config = dict(
    model='sound classifier',
    dataset='single notes of 20 synthesised instruments',
    train_examples=78125,
    n_mels=40,
    hop_length=160,
    input='log_mel',
    spec_augment=True,
    win_length=512,
    targets=['pitch class'],
    num_classes=12,
    arch='tc_resnet',
    norm='groupnorm',
    activation='leaky_relu',
    weight_standardization=True,
    depths=[4, 7, 4],
    kernel_size=11,
    stem='single',
    widths=[128, 192, 288],
    label_smoothing=0.1,
    loss='cross_entropy',
    init='orthogonal',
    residual_init='none',
    optimizer='soap',
    beta2=0.95,
    lr=0.0024,
    beta1=0.95,
    shampoo_beta=0.95,
    eps=1e-08,
    precondition_frequency=16,
    max_precond_dim=1024,
    merge_dims=False,
    one_sided=False,
    adamw_lr_other_params=0.0022,
    grad_clip=3.0,
    steps=10700,
    batch_size=64,
    epochs=8.8,
    lr_schedule='cosine',
    final_lr_fraction=0.1,
    warmup_steps=210,
    weight_decay=0.2,
    adamw_weight_decay_other_params=0,
)
Rows from block 12, named by matrix and row number. Rows with one number belong to one channel. Each number is 500 + 25 x the weight over its row's rms, rounded and kept within 0 to 999. All counts start at 0. Numbers have three digits each. After the name is the row's rms in percent of the matrix's.
# convs0: first width-11 conv (model.blocks.12.convs.0.weight, 288x288x11, standardized in use), inputs 63-83, a 11 kernel for each
# convs1: second width-11 conv (model.blocks.12.convs.1.weight, 288x288x11, standardized in use, transposed), outputs 63-83, a 11 kernel for each
convs0.113 116:473549533519474473514503488528501532490484500523531450517497489486467481505531491494488532530501515478507484527529527472524488476508474506539468520468483554485544539501550525493505488532497469508521475452531511474492473469508442526474489485519519486479523512555539521461507503485492505455553537502507483462456505538483515512458510507493513490488514482520509476482510506519518504516462478481551509532499455496502509498474515530518496516516484479525493496456504549514488504520451514503495502454529546504486502462521503516484462484499491503489533501495528541491522497491509509491493494507458484499530481510483536515553472504493524550495460511476499533513506508502497507460501506516467515509460497
convs1.113 120:513484546493479539481492516507510478505476499506528483510465441538497465461462514449468469495558519485469500535494511530498520525457491444512504510483448547492465519493461554494478532507503541428508470497481472548527505495464525522497481490495497525509498472490492497462521515499503504520463486502466506504502479521506492481519508475508479502486540529510502476523496525497483522493527525490509488505521501506501509498500503492505497482502517500495474499491511498484493479517494483510515493507488528461520467469508509544517552472500495478488509506486510485502506491528495538486508474489512503509502491516510509516510503488485469498497498496507506480510491491455493492517499526510465499506499468
convs0.114 062:496514469464467530520499506487485531475500497486492516476489491464502514507519559509516529546555505520465475454487458471456528520497512514503478451490518512412513485474506492485496493526547518539532521511543547488488504521537493497484488464487546479483476517507493486471496540504496519517528502502491484514521548493524501507549486507519518506511491472490480483485498483518522530498476481484521495536511475477480462535474458499453493509524542492527538486559545550523522514525546499513483514497513477477504503519518526494547500497520549507481502511526530554520535520522493468495527513449482468494495493494470478452504474497481501487544489473506450500496463475459511503536487454511497500496443485
convs1.114 084:528535517504483528508485511481489473455512502467530502443516530477489453492494516472503518515466455492488427507492493521568493517534474471564426449450524561436449511467504500501506473490485510500495454461490436529480494520453482489489477516467524466473464511493517495555488459492545482481488546510489492477527499499521540457517511476490469512535501505507488518497484507470513477485446504533501497534520488498517516528520515497502514480525490488499481513474520529500502499520498504491479553537510476484480489479511467497519505506527501496506493498499482486473488517507517530481511535514492491512477479475474496518517519496478474472486474492517514481511503517503486491489488472528512487466530505
convs0.115 110:502500535513515516562488537462504511534461513518490512504481492518509528496526490498500476505514500523522474484517524499478516481507495471524471515449491463563448527504528479497528488479509452515478524535469500506476535462512471496550536503515496463483501531504508520491544559497521477473511501522485519491499550463483528501486488523496453487492572472493545497496455515514497532475470538507555520492493549521489522523518495503506523516513471515514444556486471467512555504513503506483479509504495502451554524478505507487496512479477501473486474496523532506540505495510517487501517516492491480534490496453508500466527504478522506532520500506489514502528500475511485533482490502485508518479516523
convs1.115 095:516495474485514521508577535487486499508502451501519533524456492452501482518524489509526482523411550520501468490550483491541485443484453561491519491532543529463433486477453521518483505528469487522550506523472488490481471506554489524497533469514496492513477482544490468484486533468483474575513490544493497495489510489513479520509527493511505479502465553478487552521514489501482489490478487476483477532529523525516489485511516510511499478497486499435515525521495534492534510523504547532562512510515489492543500536529500496497498514503506501499493490492495484489487477531509508532554464519506538479491496491500498503501492498505506500493538501487506537483508506511489521473501499509546558490498509
convs0.116 116:504511488531506500521456481515522508505504493551532484512474510530512455545470519501509540487523481515523466528503502459519534508510484499467553527463507452520490509493471508502493475527516520495517499560473507530507467560520510506489476499474517465468555522514491531502495511503497483462512500541491507549478456550512496474532481517489535476519497479500486521497477504480496498526518514545493496472540480522506479501523491468513511489583476507512450522450523479501489497532481546479464510472519499464501496534457474500502493496507505509496528474469499497492503491509489527495482554467540509485492478525500489491504508523499529499491520513492473512528495504490518503514574464474536516485456497
convs1.116 103:495546517487483506517474532465535473488462542536455465504486490475523462498513596510483545470517468486497449422503501476489507520467506536488504523520425528515483486499453496479532507543465507496494450506450487539523462454492519497492519487497482506476469508495523490526479486505494444474502469519514480494542491526503484491527483527508453480484492501503481511490482495540512512504527470493499480510517510484502483476493498479503487477503523509508464492490498497493519456495539514470458490522496488468533519483513479503483495478500506499503507502505498495494504495504457497495511474460519510502500493495505500495494498499497495553500476496489510488486524492494482482468533515503574485515510510
convs0.117 095:518511501527505504505507485516535492506498499512461511485498524492459487498493495518461530487465488506487504493524470509499525482528491515447477521434531502478477529517466495510471455500493494530482481498529488529484507524521490542524510460517584500461537493499514502485502506510467473492497509460523492480472540431519463495511499503497482489522495470521492497519503508498506478530491443507488518507502487502526476549525529515513483498539505437540538522476470517480494492481482500517466499551491496499448502532524481487506440503508515472488457491486523510494500519468509476510528488493502480467481482474515500483484502483501485497539488489522539513503472497486492507474458528513533529474516516
convs1.117 096:483505499489512487534474489493494528532488504491509506520448492509528500485471527474525519461578478508520529481521494502486526479448488542501468520463446463592553501480463516501506494507501493522469468517503505542527514484505496533488516519467522497523516492500544558496498482512481505491490518494466547494463534486491536487526489497500482485533477510517487523534514487516478528520515501488506496518509507499498494498506507497498510501516496544500504501459518508469465507541503506483491488497498500495490493547487471527471523534499496493492490496495496496496503508490497524479490504538455503494506509506508511503498498501497494504541554540463498436481505491474502446515497472442507521469479501
convs0.118 095:495491529527482511495513483472517532519443564463499508528497542506486517493538513470540545518510469526492503504498518470525480544528507414545498503511468518449525458511465515509507499480526490472501508521526524477473545542505473524483501497510502490518514505504467502521460511490462514487544482510517509490519562495496493519544488515509503537438483529464470517482490520463533551526509452485554519489496503495485520495512505479517498533469498486491441451519472511503494477489537460520517503494492509514494473493562508542517485503482503526508507496522477467469480514506492535469520499463503446488486487535493502499473460497473475477506513512504473488474492518491508519485519497488458488522441483
convs1.118 096:508542471471484501510528533488504506551506486470534515547502475498454557479499484521501427456542503484432513532549439496457513531523567503549499559542508552536528486490495506490430472476534477501486495481556497476496469469482472491511501508466473489487494467507489487500494476508499504499479487501486530510471484497498488521537485501508495496484498503489478485464501488481487488484493496533544500503492503514522495492491508500505502494460509485457477488523495489488504500462510514510490461520511491510511476486519507514528490483502505501500501495495500498494499516468507501474498525477519473504499510502499499497501504502498496511450492494512479513492491498471466484484525505485506505473467517
convs0.119 120:485487485482498498494510541504498505511493539464557541483444548494498451537489499483536476508459517517497459462495498483503527498531506454445547554479500493546494470478499503523505486497515460549465484449541487510556530506501538463507511492483499472506498521465478478493477501524453485481512479510494482506507533462503564485505500521504454526516489516518512503499503482550491488477499467490528487514484489477481499531506533507484501512512498514525516514500480506495511548506480508485473487520485470490485570530539510470459538487519492485518498476554499543501565469477485509493501490485533553500542511480529533475499536511496495514490498501509519511496489498480501511509463522507498495519493458
convs1.119 106:498492501530508520461523522520511503494537485477493545544434462480471480517514555457490525543507509521472475534503479519476501490474543478440522504557504548563481537496478538491498500472507541502497533477513527518534495484564516475484496515490494486471484487480482490537474498506540466550472483532468546521496515502548491478487501483482510522487488477516533492492474547540527499447474510501506486493508497491490506512505524515501501501508496480491487525505513512506462530503516460518516479527516503433501527504458451505564485486494491482488487487482487497513513510461512514490476482504495522488504503500505510500500499486479487521533542492482529498519538520516513481455536543525553458475469485
convs0.120 109:535493492459486529533456539459509508521507505492497525537491465496489509504498517526505514449545484468517520495492497530463507507486492478569483520484562454546429548503491522488496472505445508555479519492498493527477513488514478492495498513501491436519474510501526497480510547452490480510501533506491493527512499506512510514526520531451488534518520463467507503490499543520463500512457537470519513528506511479465493517509508493513473474468502502503550525471489495502496504500484493522520456486484514485489494510507541462500522491508471514508546513506520537566548490502497491487504494525423490508495499503502481501465522518490511493479514516533510451529491518482510500474507543505436525542498471
convs1.120 098:501482497506460523492462505540471495579461480487449483500511424513489417560490493493437531542488479470480572524583497435476463529504472532458517490571495510417513490495488500503489470473480495520483460458488516483485485497488485484466531481506485505487512544516495467520497477467444549504528533502495498478474507463510524496496484467503503451494528514497542498535497518536502480482461493480499486476482479487498497511508489510492531515494491496478494473496501510474489504508512530513496498511502457471528513479465524537504504469497494493493495500502504507508505498521495492473487497522466479494504507502500501501493492490489492498508497508523510512452514470500540510539510479492481495523525523
convs0.121 098:487494542542527541471465500519483534457513501492541482466487486521495499521467514513550480498498497480509473448539521486485484477515507461517510476507519500508524511491496473515498482533517516431508544479551469474535472538492501491456527470496526480536501476520459468529489518462495518494500531454510472488518510482493519498466489481544504502509454473518473480450453456477490528533485460528493485511470490529497491471483533506504518518501555482565482537507508501506470505508481524488487500496474528497497476516472505500498500491481491525526500532527526472464502507527480505462573496494531484496499469504497534479528456538442490462496501516498484475487475534491498492512478494494491493507541539
convs1.121 089:507494493502530473513500540571557485531478456567542435453425476523489505487488506536493513500514481467462460509493481477529498528515461429490477420517510484505543518490519533477560495528493469439465489485526532504479468497516479550501484503485476492544465489471466521453504532516453547472486474488526495518471502458493468517571516498508509510492497521525492506507493546475450513499488502528523504494500488494483478476497502496499498487459513498494460484486480500511502493517499486504476515492501515463496534483500481508502493501497493492497496496495491495500499501525511500461503507488515514493507499501497492499499508508499493515458514483481481503502476539477539518492506495480457478456551514
convs0.122 108:518477511509496530529495470501516487475504476512493492492497518479520501480526504537456516550481523482485520545483470517472506508501489483509455509513455502606480451502526496502500454544498492505514514521492561464507485499588494540502536495467497477504544479467512477498487487526469520510486479519459525552475478473518480519502482545483468522498529471524494499505477546510452501474546492441550481523467511497514476516464491477488480515464492495510504464471527495500512537523479503513494475497484516493509500524467515516523516516530498518508498499501475524515493503554506486452500508538466480545515473483491521476481483516482489494520467500558484485521474494503486509486549538501521517544457547
convs1.122 095:481497490519481469514445547480475500554567479471515487533521509473520494448557525496478474502482506479499511498521480535519492477497555511425531561463493491536517477519536483488480512535542482469500485544504443518487472436545476495487493500455496466485532475477507483493404506489531525548504487500485496506506548496496508486481516501480493497498475476489494507500518513495447472550523511517461473474503502491487508509508502493510517505483480516522515489498478506512506499500516504485464506490508535510477539481484466498467523497495493485493503506499497500496503506473483501535489480518496494499500490492490492491496495498489488507540481498537501470522547500505476513479518502488509526520519493
convs0.123 096:511497480524497526482459463520499487495491496505479477498496573495491497474540483488499511473492484491448498502513458517540513448531486534504472509481589487460559543494471475511493490442486508453477511441531461524506476509507439504526487480543469484504525497548505497466503491537476455498502521517478468486472505493473483517558495538520496526482524430549499510506507510470509485507489506499526490503488503511500504463507502497512487487470486543508522481516549507490478519520485514484475499498507479506502523512542490547449522453492489526488528506477498519499502513491495524531505487511493514551491554485561502503535528472523493474504469477520497473512518506502511521513522470528494497472487485
convs1.123 094:477464504558474485487488509509501511541507516476493537498492546513476568491481444513542524462509527490571496458484496515551523508489492462548453433594518479417524519528522497528498526515466523516477481476519484499528461479516511474540520497483433541489513532508481485469474525451504499466458449490522526481487475480506549492449519483521486495450477468493509525483523521485542496514508452517445477498499497497504504491494507496502470492464528499512492508467505487505473511522480492528521511530493490494509447479507505538513498510493500498499504501505511499500494488533503515461502483492502476474498504508508501497493491488490490492490510511518493513491508534455497530485529550491538488529526517
convs0.124 108:487484561493508498485497496512490492479507487496470504531480511483473515496518479502517448494528521509510510548490491519444530544495497516478480492504529467451479504548474532479474497468543471477492474494517465470512487498457515455513509490463481535486506508500527486459491478515463512504522516495487492464466509536538518481465516507544481505498492523465494506516486511499493499464568534482486509506494509488494463480524531498483521534526461529484491491515519511520539514514506459525548519527491495546532487472542505506495490514509494501521464523453482445489529501497506467524507503541464493525517512523493478500473450505502485481514482545491517500462497563500500489535461535508529499465480506
convs1.124 097:511534482488460465498463493483514500499483513528539453512506467537533495516511527466490487491492517469413492547469526521482480437527498537510509534506474457530512448478537547508513536468498517492504492514551498545500499519485448510503475492481486515504487489472468516524490473507526483531473452469512517510510499552477443475482525505475497526480465544515519448521467497466512559496523451487529501517492495488491482494470485486508500457466533478515501527499541511519489537525461470492522519495484472506508482498462509494504514530497493497499501508502498494492490468495511496546498501496494517511504503501500502501502501508508500512487531533495478493483486467530499495502519497504482528510500484
convs0.125 051:493489499490495491510512515493483487438504488487484440465500490494504526509502469465522489485528480494499499495481482525538515512521518518543518554556522509517483519500496515503522520478482522532517479527502529492469457464470499519475509486463484495500479493497509511515501534503535538506488500500510512532505496507495512520511508508467475510520511470492476484512494503538502491479514513490542499542527470482511510525542529519506523534518503505509518513498520550466515513487451466469491526549524485472503476491504514527516503510479507504525531529503475457460436520503484501491495517518516529517471503506508534500518531549512504519490528515487534520490487493494503505509461453493495479479478471
convs1.125 098:538499477489489492492468510458540520514526482466515515480489502471486518481490529452527452476528508485530505541529521504496415487486486531459564524440507455477505543503516530509497501496494491495492475516504505479466462432476519504517513471488465525505539489479479528518467503493492475540472504494491477519495497510450502531512518493468493519465472462456500459509533537491513537492554486475466508535509486509515487517546533545517503501468482520508478514503498506472494491498496484496512497483507481521490468522529482498496556519523520524514498498510510488506513501477502494499528492526465530514528527518533512513506493511536497502510489528506486502552475529514498494520498481482469478494485523
convs0.126 111:531485472511480526485509543489530454528503428517527511503505485525542526516504488506514492500510505509501497530495452537479494555487469533473593478515470467524528508524542531496445533501456506483493528468552484482514487500501475557501506447521521471480541471516523506472469531504516481487482527488510449469463519498561477511480515432530459494477483519559494487477511495535493485471485519456523477500506514483476507501503498527504476491519478504469513471485530516485533507490503494487484501500535505519454490520465508504475512494502489496495485488522506526444516504524506525468495522467468494503470518465476456463489484507473517509524513510464510460467506505502447526503490519457544513470451479
convs1.126 099:486483520512491546519502513556518508499474504467535498505504505455477489509482479551398493508500550448511488526478503475505505504496481470499545555524479405484461434477460523525495475576474493469477461528486543440512527540448505541508499509503504549501499496482480543492538536467486503455521515504509540536512527503501482513496434503488470493561501513519505515509524497509466492478516460477541499493501505492511518503499530481505473502493531496512511515555523497494528531507506469482453483486511471504513497552558467487453498503484492495492485498520534525508504498512474550496532498493477475499504513515521518506496473479499504516529468510504496510530464507510515507535473427476552462560506490
convs0.127 107:496509528522502517482504517471520470532484473496491535462459468510497510487500484476501513497497497485518480465462483533509481533461506494484554528502529462511582473470574468531537519500487524450509523514481507492527541493473482521517480450530480513511519492492498514489547462517445508504477576538492524519482498511539479493529499480505524496478537529445524472522476508472524513473554437535537505498513515517507517494528461565487535477537492446527509490562473477498495527466524482501508481523472486532479493495533462479508536494503507522531503518496489497504475509518503458490499488499545494484496498509507492498540520512555569489504474522494509486532458532492470538473508535507507504495500488
convs1.127 104:516442483491524474524533484493490494539497474502430551497510538497438566487479468477496497511494506460523494473508542508459526545489496504457532446524517429538531498470481453489527436485482488437517505554489514469519480527494474510491524526498494505543486495515492556519473508492516528475510525498503489483464525525446517512499474501500518490498499460518433502488506506483494493524470493486502502512492500518519502501518508531493486478527472527504523491491510499503504497492512519491510494463511499512524486500464501537507485506517519518502498500504492490500498531474494479507525500502513454493519508515493503503490487486492497488509513516509499498507505501512487496508519487505461506473498529
convs0.128 101:496502496496527476499512516509515515542550465511538476508467460527537505473530490531514503475522530544537472495486524544493494488501505484516510474541475503478546490533469495464537502506497509464473511505489499506493554461523481491536478514498528532513501454512496498495481435496506521497460539505511500459515518540516482571505519499513502494499541500543449498516516505512525511471498486483462494516494487533485494459428518501480500544490528429560466518507470532488477509495570502512487524467483480475499456495513478512497486518516503472488495492475520493521517536511513483486460463507479495488506505530480472498503469497476494470495486519473510525480481511501492520477483526520520499479533498
convs1.128 092:496507469479497540451501514501522512422551534477512551487500488473476447485542534512507443521462504494477533496499480465561473485505543454498479501497515494497506493510517493465505516496497535548448504527434515514496549495471481500457499508492460483530517470486518486489533510470547473523507469499467501506495499508479470516519513499495521504528449496487509503470486517511500523507463484519473477515524523517534526531502527512511462484495489493492496497488480475511478490472529527497502486461478475505472462518489510515479479473497488478488488496497505503506504530498492507498515494511452550490515503496500494500504503491487499491509515536532516544534445501517492531476501493525550503507518504
convs0.129 145:476480532504478507498538482490490519481489521488449561466495524471457541461506517477515458523492503495518476512519507485531481485473531462552528487457468538508480524487508447510528472530523460535490521541465588457523505544461481471466521468516485505482531475490444507489543491518524460469525510523522439518438524520501503513470506491494506514501479513521505513491471546468470553460517477510514491484503487470527519480507532568484500472495487487490519507489525526486494465532500498521462481508473496544507482514474506517510486520483526513506513503494478497490520508508496499514444511469506531505506513535474518468521518507522522491510509542465505503484495518471499508474493514470496550467498525
convs1.129 125:468503520486546477476515458499513500510466482463548507476519460517492531453497507472474515461478528498556489456471523535486435487461482492474478534521492450464560462486500517460509510443529535454515488575488483564462539468531529458495515464490474541478539463563491487491534492532548437517525539488498509493482515501502519477493505519485513520501498518475515521516491494512463486480535470545485499479494476514495505499475498484498509478483534521479519470513491495485499529504504478504532476532523485491534490486553474531514510497496478495492499505496490492497494512493485521455485502471508458501487493484473494493507509490491495506526511462516491523500516545468529511514478480469487515507486509
convs0.130 096:519543525485502520519496489470521504516474502477500480503515464551512523454538506497504461489532493505483526463494520485501490555497486516512542450493533515476478529491504488498513471492520448533511562494527486538519449548488542506479535505463547469534492506528488530522482511483514519523492491491495550459542445530515539526522523512496485524523529475510516511505507498513500513549525511464526491471466516492485537533502490453509480501501499501492536514474491526502509487506474466486522451479525466461500500524473518452466507514515516523500519518508476522505524456503480513500512486516489502513493505521507484497497521481494465485521497491503509485502494475507511499520494491508480470501504509
convs1.130 097:476493517498486482497498503501531489555446494476504527508481522525484492493472511497517494505463522478467509516491490460503538491506484514530510509519525464492465517522516466468507472529515478506502466438507466516509472461453559461531478465541496514504509478503500485479495484520458531482518479515512502560500490471536505472486494504513443478544491454472526516507512503482513486506473519484500485509499522512478500512509516505522494455519476450529525511466510520554472467484485452502518509497503504474471517455518517429503553484495499507503496482481489502496502509495483517511486503506512497513509511513502499505499497493507501513526491503488545506552510477513492511497485518541451455486481509
convs0.131 098:503479540462473479496506518476495509520512501548538499511483495522531475527504493511530535515495511490573545490504460496512523493532508483552484467473507436488474525504447490476528506506458511523515515500520529487463551475475485528495527455524481504536495500490492495488489526457513518534491498514488490504483531519466490481497491506508481479568492453502514493501487522560503457504524499482475488540497495496493477502541468491498508503510450526502476469510507494495525502509452506500488512522496507467484502515518495534500492489499509503502463498511501495533522483496494502521520535435542504530502513472528524482462519509538507484509513463512488504496475496478501490492535502484506523498445520
convs1.131 098:490512514469528543466479456521511502436564480509479585478506441476508448534488440489438545504544541501517481511516474463439492558479469569490510500518492488518484518494515472500458474521538498458476488497467445526493526515569473463458505502468485453450500474545509510488499497486450484500503466532505470457511471527508512448484509499514513486505514497506483534481512476525497511499492486516523517471488493505516497496507500497508493491535482539453525492499467515453481480503520499485492490493483503528488473513492514489537527528494497506503506503504505494498502513470499510494532449495494508492501497493497504507505505502495499507506508490487494515473490493486473537498496494493528510490515490
convs0.132 100:492503529483512516486558488506474514522541457508473518526507475510515535464513469529505520470505500528528461496482511556509482516490456493481464509486458487511500489474456471556497514470498487511500501559493503593537478515446489495496496505451532484521468514520500509483536464507549510484484523524465530473496470492501488545524490490516510494480515497501503499532508510484449505549511489533500494478457482536529499499515488524494498542456494503522515507511502483466476462508512473547546429510519507533468505504530537481509472520502463480490500501496470474509507500492500480530524470493490516514478511523522487466504489534514518518495468517509456527452524491518518491536523515484547450459520502
convs1.132 100:517442494599513520520470469514487475549509468476493419540539504468531527480480466525496479453557484485520507477484473466451487566501509490474504524524494463486505517471514467503510489532502528495469510485505518537482554527500513488505498483495488508474491461494502486476499477496513495508501532489469546522463514488486510539494526498518507510486497452473499454504484509481491480520482522515517509494500490483481485495489497497498482504442501478509550510530467496463481504504491514546518466482469475530483527443511521460523472504498501500505504508495500503498494479496466477517522499495508494496510511499491495500502500500499498507527527508453559476520526510492504473497538477445473487469487509
convs0.133 100:503482502509498476502490495509538488509497540465544531475502520484489520505493485488505526521523501483510507483520493517468527504516482568464494472525522500509525507492504497489474488513484523519471516466475522456485508499483526493514495479484507513530465520482517529489496492536552469490511458488503498459439495530512495521509556525527518508467502535450482537513526488532457524502527520541470526478521508557467485507513505487525498498496545512531479483602413516510494506486500537526484530534515496493526455515492471512490490483490487459499485509514521486520489504500519510491524474528477503494517544476457538494533512492511500502500488492465470502488488526515501479512534530557498510479473478
convs1.133 097:464488507484511465484520490523475519525502556511520482453514482506480495566520562510443449442508525458539530490472484492493492522477499571543485481548500526452441492535476450490532525501490454498526485487461521478525507481520503496520530550496505493487522469472495517516482479501500491502485499485525483492453563518481486504473518464492496485549496528472459504462506533498505484497527512519482470504509510502491496492492482495499498519464455569517487531475489502495522520501522489475488534496504453498470490487472462543500509512502502504501496500496498498500501524499471492496509501521492481502502504505506505505500500499499498470474447525540521507523456511511492433512517553481486511494500491
convs0.134 102:507531452522499505518500489452485534497510528492517518530490472511481449516492513502529507474508464482513509504506514456532524526487527485515479606476482453518538466501493545507475541488514483538469526502545486474513458516440448466512491525497533497488492526513509471489497544503460527531485512521541495484549573463498512546486488490532517498484504509486489516486501541475492486520492487506461510527465504471518490532492485505498521493455487497522515525518517457491496472531508508501499475505503485513495523539510492489495500498497476483461509471471501489482484511528515485477549465478499521489512514509520499501478502514502512511512486513536518519505503494499490487479524495522490518540469519
convs1.134 097:512482507477485515530521518491499491430529497517512512472471503502482496586463473438499512486492519507490493421473481512477519521516553499470509518470441566510481490507483532510481484476472489524521518549523474498499506513520509549490526450510514505484480493491526500485508436482505531521489524514499485522496501548507554486448495508482539526515521541487496488525503500525472458483513516518533507494476476501511513487496469473488472521497507496519518523512505507514459489492463537492511570493536509492496503501453484505567457494486492496485479482490491492499501487518474516480469491514471456516505503492492502506500500497489491466491476468525537448497520498492528563518475457508483495499501485
convs0.135 111:520495459483498530507509508475518486511509484504488530449518525495496495503489499526510512502498526496516539516519495511537487542496519506474523513418531461522455459512496506503510508495480525468501464520469528468495513475533522500544487500507480499491524539505537465502487528494498515475477540513451450552494504468514474492497539489537513548501498532512516503499505459504531480540502489468498513527487522508473495466488515543499511474534480464543432527466548513500458490444545522501512551500514466472516452533491550506558490493512488510477498504501507510453502509526507506491490471490472476512504448521477513501485515519507509530506542474478501472543478483509501457529528485479487505541460509
convs1.135 097:511513529514504451494506501509502469572487506449530470515504474438530457484493581449460494511507481487529482467501516551496505529504479525466445433503470464556491509502493503553503517500473480497489505532555533482494477505552544500485506548491486474533503482522485532537495484446544500476542509495501531525513467477488539512503513497516454486531514531523501470496486473503496504478549536489496517507496523518497465496499482502495539485483473530502490495482537504470510492480499523493543505496498496495465524485557538513487526495484487493498497491489488502506503492477503518492500480537468476498517509510505504495483492493489495490495455455520497534486528500513523484497515529459515497502512501
convs0.136 112:490491470490499490515497514513516514504494505500499497455511481492522528487512515504474493501512542492507495512515464524471539549483482538501523491518491482482528512510495527463478504506503492469497538511500524472485547482453445507513497505472499522532497520510523480467489471532452527530470501508513553474503467544525528448502497501508522499503512531466542445465516490499506508472497493510479476499524510500516495490470435517486532511450535483484526483457486495458507536521481483432510505498509523520492478487499546461526499466488504479474485508522509556489516498511493454548481534492500535498518472503532464516499515474523479513527491511546468509508495478485503554523488472499521510499505528
convs1.136 098:520472473498537547502519513485472518485500510526488452536477499567510477438464476521483558538472541487499543461463503462521523535488468520505511493484537510509486472480547514540505514473525536529511506540486458477514504508487504551486506451478467515498484479511470486515476529506545496476520504492483460488506483522557494514463479474505572500502516490487451490496521556510532477524548533512479518490490511522499495497508504498492507495479535536497505501561468493510504502509508528486515487493527488501492554456473510514481477490484489496494497501513509505498497483507489522495526489507495505499505504501496498503501500502493491498474487520480461427525519502538475523465512517511524476500500488
convs0.137 097:487486524500473468516518511493497501535495514520488473573474426518473505546534539469542486546436532484504484470486497472485485503502467546498503531527511597471520545522498487514509505484517486482517516476541497505529465482452522497502517475451500500507545531462505510487495492509497477501494476489491529468512477486462547520450531524428490524489497489478503458466542463502500502503528473478560510516494508481508461536510502477511506531496525528452511485466497500515511497486524491497498473489484490516505563458471507524476506516484514502478510485526453481454491501510507490490492497488495487452507492527522534494516481468444492542531509520458524505462497500467504493515521474487518462511485498
convs1.137 093:495511495510500484489486490513512528522482469483521522554501502483526511515491434492502502552507460510530509494480499498479494463515548567533428475500488459525464503477507466517516543486504487475481518503468466502494519453507542515502505509494497523512505538475512488484492499534515506509498487482504510520471499497463492510534487486459513545467500505459511500491496523535501487503514479480528506509497511525497503511500511503510504484490501520507524500510517471519498506508491492508487480492498515470476494495535500503497532496518515512512510504491493490488487511461518489498486537529504511496493492495492500503500501501497489485512489515482514492490538499534504506475466473480483504489560449
convs0.138 112:490534459542488533489508510570531501514480512490511485493518496485492486498508465551456526479497499500507493515446504492535489479517495507560504527528442540466477515516521475486490500552496486511486488441513464475536433512520494520458560515521495494544496466510469517537460479512523473536476501472502495490461479482529515529477505505489530486504510443509537422520526479535507439544499452551511499488482462522523532453496472510552529469530509497494491468499482476516495480504496486538497508526478547466556525488510517510503497497503503515470512492494522530506509469478513526507511528486497563462485509479510503487515466521480488497482517506501530491493517499508536487506578473499488471468492503
convs1.138 092:500516487508465463504485513516491486511481505560570514451501487490513477528531565496483461510492484476524500523533509500504426470542455482511517515507495490496501523512486461545515510489426519491506461527472480502527543514462489464500497546549521514509510533540521478521508515523489538482498444486479513540576498487474506505481476506517510480508483489524552493506515510466515501510515492484523512512519497492495495492498482490499476509414502521515485472511498502502490489514501544530523503491504510476461525470519470459454574475495496503508504499492490497497495490445512526527528531498467503503491495498507510498500500496485481510494470445524540483484451429475492483487513526455515514494526505
convs0.139 112:502497508509505515511471515486503493493502514495556487497473478487506480455513513487496525498528503505515490472450516489470503525491484465511456486515478502499442533497517531490534523462514496531486513457496568491532433505489470484513483532508501495488461538521485507529489482468479536471497519470508488484514500488527496555454494507540479482554492496506475538471460548515464493512529476498467488496537497439516518513508493504510490481552482528498491483525515508492516485476495547483528500505500510549449513487499509551482532443526505490509476491505482492474510506547500485528487458474547554490491536482533514481513499482512470498541465530477500507477523475501506499490511497492514468501523486
convs1.139 098:538510467489470504518515522487512502493462508482511547433519540459458515492522474505461530505485456492454497470479457507553506515540508541494505453524476588434535489506506503526508499498503484508499510502503496507470495519499514489497541494511481519513463482551523492479463486494508541523507467494472511475482470475510488509512493524491520525526514547554516456503513513461517492456483472534542505504515501481501519488497495495503530490512483489491480525488500536491485484506471475490443527475506533505575535485507527507501479493500498499501495495488493492491494529492480517524507501481498473504498501511510499503497495495494493481476453469503510482534549539528503453493512435488526500519497494
convs0.140 108:502495517464504497522499525500504532486477511526460466514499440522491507491489465587409564459515506457522514464514500502511507524491524475526480514529452522531453527519527529472492518432537520490504537449549507453518516467505473499523494481522465484501505469528504491498530505465499556488477507464504521514475507480501505504465520493525493462484466525517520482534531500504449545530483510428510552528482529459533525509494492483521481495531497465517500499464522485503536517488500472515478521503487493488528485498487467496496478509506502504488491503463546495524514507474504522508507498441517455524489519529505472489501519510483511512510520477489479487473521522505502493511475497529534506477493495
convs1.140 101:499502471504519590533495480463503494494469490508524512505520445513490506485496535510580480536518511507495487536492435506501490463537520555531497505478505490476535479534516562488511504500503506497478463520505431502521537522479531504503518499506510482484518486510482505518509513511455509490513570496548490518464503578541519510469506494529498498482492513518498499487516544510502475520537505458476512503502498506505477477494497495471502504469488503532495481465505494507495479474475498488488476496506503470513527450522436477501487487495496497496496496496498500497498506529513482470494498500472515490498505500494495500500504505501501482466460487511494543521451486490478460513472482526486484510487503
convs0.141 106:491511492513499517493484497507532479487508512523493549445557515504474490508475451525522469499486511503535473505472512451502466508495480521478499495474516508501447510468503507487479503519510503510511506507479505521469581491467518475513521464525488491534523514487474517462520487478529480511530486474482557499462475468565512486540520502514478469515448516542516504494493509478521491481492477495456523522487516474472489489485529491523501509516528474465512488513531485509528514509463498486509503473517518500488521466552491419488518529494494514492507484486449487491512508484541477493500467491499487490501482479520492499497457518493533490530464439516489482530467475490497496510503502487511509511451523
convs1.141 102:531533540483456497479485505505507530528543527513480502436546486511479493510470478474567501488490477449509519493497545538445454495506488486493508442462494558472468511447541495538501566474471490490503539498526510544539547447485501509483479522549536502471475519487491518485541554532504547492520489491528504523522498482465517526480506503533525482510539498499496484481479502469468510506480448477518496520525518505487477492511512509492482502509467545508474513512487502500475477487454519524490488506507531470535528492441503446529525528496503502505501503503504494495496476499519498475506497543493506504495487495494497499503509507505502491535475430488495475570478468533508528449490485510464504546496501